python train.py --image_size=32 --crop_scale_min=1 --horizontal_flip=false --isotropic=false --norm="layernorm" --hidden_act="gelu" --mlp_ratio=2 --residual_init="none" --learning_rate=0.00094 --beta1=0.85 --max_steps=32200 --epochs=33.6 --decay_fraction=0.2 --warmup_steps=960
Rows from block 2 of a small multi-label image tagger, named by matrix and row number. Rows with one number belong to one neuron. Each number is 200 + 40 x the weight over its row's rms, rounded and kept within 0 to 999. All counts start at 0.
After each neuron's rows are labels from the 100 images, of 14848, where the neuron reaches its highest value: "colour at peak" is the nearest of a few named colours to the mean colour under the peak. Only what is clearly more common there than usual is listed. The data: simulated grey scan slices of phantoms with and without marks.
# fc1: MLP up (model.blocks.2.mlp.fc1.weight, 128x64), inputs 0-63
# fc2: MLP down (model.blocks.2.mlp.fc2.weight, 64x128, transposed), outputs 0-63

fc1.52,245,198,166,201,208,160,212,228,258,230,243,184,99,179,232,211,160,166,250,193,182,182,196,196,191,188,195,218,250,218,289,161,150,245,166,224,167,136,279,211,187,237,228,98,245,209,182,181,239,137,199,226,169,211,182,242,168,130,166,210,235,116,233,211
fc2.52,214,186,226,187,245,186,233,249,202,264,127,216,268,236,204,211,262,158,156,172,195,183,283,260,178,204,153,228,259,210,228,127,229,200,218,179,245,304,138,219,214,207,156,230,263,167,159,163,210,247,159,187,135,216,192,198,277,170,178,169,200,184,216,191
colour at peak: grey

fc1.67,191,232,187,221,199,207,148,183,216,135,125,208,275,144,221,142,194,225,245,267,333,179,274,176,251,188,173,207,204,183,171,156,146,224,199,172,213,139,217,200,223,164,162,261,195,151,227,163,203,127,211,188,214,196,240,166,163,159,214,218,209,260,187,235
fc2.67,207,140,167,278,191,232,250,274,218,230,161,237,130,221,193,118,177,168,194,187,236,119,171,229,249,236,274,205,177,159,190,188,168,246,169,227,204,127,201,197,255,208,182,169,122,158,134,190,174,215,175,134,269,144,210,164,216,200,195,223,198,203,206,177
colour at peak: white

fc1.125,272,182,218,265,218,158,211,221,275,157,175,199,135,175,252,88,185,185,239,202,240,209,190,177,198,213,182,136,167,236,146,135,265,179,225,199,154,209,145,206,192,243,177,215,159,208,98,228,226,228,173,167,189,214,143,145,217,141,218,193,218,211,189,152
fc2.125,175,257,194,175,234,206,203,139,183,216,255,220,189,139,231,170,216,206,202,200,248,190,245,120,139,204,217,181,205,254,151,147,114,141,174,248,194,216,249,180,245,212,148,138,178,157,286,201,148,131,171,242,271,197,221,181,219,200,196,135,153,210,239,194
colour at peak: grey

fc1.60,194,183,285,205,193,243,240,230,179,153,190,180,134,208,223,105,187,211,195,189,225,175,145,199,116,219,165,156,207,216,212,188,208,217,238,221,149,255,203,172,98,219,268,192,151,234,92,221,161,208,216,160,171,204,147,210,203,210,273,262,194,184,228,191
fc2.60,200,198,227,219,209,146,231,201,162,242,311,239,198,208,250,239,180,143,159,201,220,201,206,194,187,237,216,188,199,196,214,181,199,220,220,211,190,147,161,221,225,177,191,145,159,171,235,180,234,175,231,260,221,240,318,131,275,156,163,83,140,200,206,203
colour at peak: grey

fc1.15,208,248,175,210,219,160,175,218,165,230,173,283,119,169,232,153,188,142,260,236,159,193,145,244,165,187,196,198,195,182,275,155,180,208,272,175,246,242,196,195,215,193,173,104,164,105,152,258,158,198,236,169,177,228,184,205,183,201,203,226,190,266,170,255
fc2.15,141,204,250,181,212,220,259,186,218,107,253,140,212,161,238,218,193,197,231,199,258,165,254,209,114,200,131,204,190,264,209,140,174,172,222,213,210,272,220,226,188,96,178,209,199,246,207,181,178,181,251,233,170,267,196,185,192,242,201,118,203,168,156,194
colour at peak: grey

fc1.118,240,180,304,272,176,191,169,212,188,167,225,227,126,164,213,195,207,224,247,148,237,206,211,125,192,255,229,192,168,187,248,175,199,209,216,237,141,190,253,146,199,175,182,130,213,169,223,221,227,278,166,210,151,177,241,190,266,112,252,211,144,172,164,196
fc2.118,240,256,250,207,229,179,199,85,194,185,194,218,255,262,212,196,255,179,252,216,165,206,207,194,216,164,114,265,200,226,250,186,213,199,141,262,174,119,140,217,171,263,238,240,192,188,183,202,240,280,213,213,184,190,235,249,196,203,215,181,210,291,187,223
colour at peak: grey

fc1.122,159,165,261,193,177,220,202,191,166,163,171,155,206,241,232,136,174,192,238,206,241,226,204,231,180,233,154,196,199,189,344,171,229,160,135,209,224,173,172,217,156,158,207,195,243,227,98,260,155,160,231,166,179,199,144,193,215,209,263,122,167,171,213,195
fc2.122,233,265,191,225,214,166,202,230,111,210,253,233,277,276,210,180,188,215,205,161,156,184,164,164,180,214,248,169,263,221,130,187,229,176,168,181,182,223,189,277,179,237,213,139,176,277,218,149,203,195,194,255,268,197,235,131,183,201,194,140,252,172,256,172
colour at peak: grey

fc1.99,280,225,165,194,218,183,190,198,175,283,211,209,211,251,227,186,219,135,147,187,165,191,162,192,158,207,170,146,191,167,243,239,305,218,210,192,197,243,256,222,206,190,211,154,179,230,109,168,114,240,229,168,143,245,168,164,158,158,170,245,189,141,216,148
fc2.99,252,190,180,236,224,217,185,254,194,248,188,206,210,245,210,216,232,211,180,158,140,120,124,219,288,219,306,234,235,212,211,241,184,220,226,177,195,167,217,219,194,191,172,235,116,288,226,158,205,224,137,177,265,227,196,198,155,201,170,207,291,217,190,234
colour at peak: grey

fc1.61,190,162,220,297,186,187,244,198,182,174,187,238,197,239,234,130,245,208,215,101,308,166,216,137,201,229,210,187,167,218,177,198,219,155,192,213,202,186,203,165,137,192,192,166,244,202,252,143,161,182,187,144,76,288,191,194,208,200,219,215,205,206,191,190
fc2.61,213,194,227,163,223,225,110,198,181,184,235,173,235,258,197,165,266,148,224,278,224,243,225,175,177,183,128,255,127,207,191,202,189,237,221,216,227,209,177,162,225,169,230,245,248,193,102,257,201,163,207,233,177,277,190,247,189,119,257,178,174,237,236,174
colour at peak: grey

fc1.95,196,164,202,212,238,212,181,238,243,75,179,201,283,223,228,201,191,213,191,246,282,183,240,173,185,161,193,233,196,118,179,221,170,166,201,201,200,157,243,212,227,221,151,249,206,115,232,192,211,117,190,149,243,204,238,154,162,187,225,260,153,146,196,252
fc2.95,188,204,177,217,187,237,278,241,210,131,196,205,108,159,235,162,229,201,239,163,169,143,202,197,211,252,184,259,201,225,182,175,110,173,237,242,143,206,161,223,291,177,151,107,232,192,209,142,184,203,204,143,179,171,181,190,144,239,203,237,202,200,188,271
colour at peak: white

fc1.86,190,225,184,275,212,223,193,245,180,189,156,82,156,211,213,230,214,144,220,169,222,167,213,250,210,157,255,216,244,243,273,126,170,258,250,199,176,189,145,240,130,225,156,220,217,195,180,226,250,169,176,163,194,195,248,194,149,198,181,189,230,110,144,222
fc2.86,182,174,202,150,225,183,217,219,200,211,184,238,251,234,136,247,199,265,110,136,211,227,237,203,175,180,183,261,281,186,215,207,171,179,264,258,205,192,118,129,205,203,225,287,181,233,195,216,218,266,236,197,167,216,133,175,224,180,172,243,234,180,277,174
colour at peak: grey

fc1.14,170,237,198,214,217,210,168,220,84,288,140,227,194,163,230,189,212,155,163,181,188,178,103,207,197,228,209,152,180,277,260,288,152,199,171,190,198,245,185,176,207,137,203,177,154,148,196,191,153,212,201,227,187,162,253,194,187,215,183,187,241,240,164,280
fc2.14,200,234,254,137,206,182,272,219,236,179,202,160,166,126,254,250,242,221,208,160,194,176,263,208,155,226,207,168,221,198,176,148,199,151,263,182,194,270,275,191,290,192,99,134,216,213,194,171,183,158,209,229,186,207,248,207,174,162,216,134,163,211,225,233
colour at peak: grey

fc1.72,176,181,162,230,184,78,170,216,238,221,192,147,92,165,231,236,200,204,200,163,201,203,197,246,257,205,222,230,245,206,265,176,193,192,197,221,196,150,128,261,176,218,256,229,162,238,113,231,221,229,217,137,187,235,209,191,171,114,207,261,183,209,187,192
fc2.72,157,146,171,246,208,230,214,200,164,187,96,173,246,164,172,153,223,203,175,132,268,219,252,189,219,170,157,166,231,160,180,222,234,135,179,243,226,272,169,243,204,236,232,244,200,163,112,213,143,135,186,225,197,216,160,180,241,171,142,132,227,192,173,213
colour at peak: grey

fc1.103,185,249,208,247,244,118,222,221,87,279,173,253,190,220,255,210,222,199,214,236,151,198,105,221,170,205,214,190,98,194,214,202,183,213,175,245,186,187,236,196,187,163,274,121,165,126,184,223,165,179,177,219,171,227,218,215,236,232,203,192,201,148,185,225
fc2.103,193,176,188,166,248,229,290,204,231,204,198,201,210,112,251,136,185,232,220,214,212,169,182,223,178,219,261,176,235,192,167,174,94,152,187,231,188,258,224,170,274,156,207,147,130,226,215,167,182,102,179,189,251,210,180,193,207,212,197,120,140,184,193,174
colour at peak: grey

fc1.71,220,175,190,289,200,169,133,194,219,166,231,259,138,178,209,211,180,190,178,150,253,191,183,164,259,189,247,182,215,193,217,147,204,194,194,243,272,122,279,231,145,221,258,136,211,240,199,203,186,241,141,244,214,175,106,197,184,142,164,229,194,232,160,236
fc2.71,204,149,221,147,215,198,198,234,218,230,162,116,208,172,206,189,268,194,170,199,164,232,220,148,204,159,188,211,213,185,138,275,199,172,191,203,282,217,158,110,160,256,204,229,150,206,95,202,276,134,169,162,163,204,118,213,184,169,233,186,220,176,217,190
colour at peak: grey

fc1.53,200,136,286,187,174,181,182,172,169,221,224,167,252,189,228,91,163,181,216,189,250,193,195,209,202,249,204,158,202,213,147,213,216,174,210,259,172,163,191,245,87,175,216,198,159,217,144,228,184,198,337,219,169,161,242,180,245,188,229,155,213,180,216,196
fc2.53,250,190,194,158,150,154,171,177,154,159,232,194,180,207,223,198,206,287,160,200,188,212,195,291,236,209,191,203,187,214,284,189,241,220,178,133,173,164,155,175,172,224,243,222,258,181,221,213,264,238,236,241,145,114,218,171,268,169,190,127,241,173,262,249
colour at peak: grey

fc1.94,202,277,212,237,220,217,214,205,209,217,138,261,171,185,219,261,210,234,266,167,224,180,226,193,159,174,87,155,134,228,190,168,187,287,143,240,186,219,178,253,162,203,212,233,163,176,195,193,168,119,135,165,242,147,209,178,222,236,206,206,154,217,127,174
fc2.94,237,229,197,228,201,198,206,221,145,235,205,211,225,273,196,210,254,125,191,308,257,252,227,197,206,120,206,203,181,209,155,160,237,243,159,178,264,269,192,196,195,184,168,196,213,152,82,211,194,220,170,171,203,173,197,173,179,240,263,246,242,173,163,256
colour at peak: grey

fc1.102,119,149,132,235,262,224,141,195,166,157,198,260,144,194,220,109,219,188,189,205,175,215,147,173,237,238,238,160,253,214,180,195,205,140,249,142,207,166,217,204,218,221,246,185,161,188,150,211,174,245,237,223,142,211,165,193,188,191,195,195,254,209,266,306
fc2.102,175,205,204,170,180,222,197,233,176,185,199,134,166,159,173,252,269,215,210,221,171,205,228,141,158,88,210,272,178,192,133,118,211,162,163,214,230,194,255,196,192,175,274,202,179,193,256,204,199,151,219,160,184,205,168,239,150,320,226,189,217,213,144,207
colour at peak: grey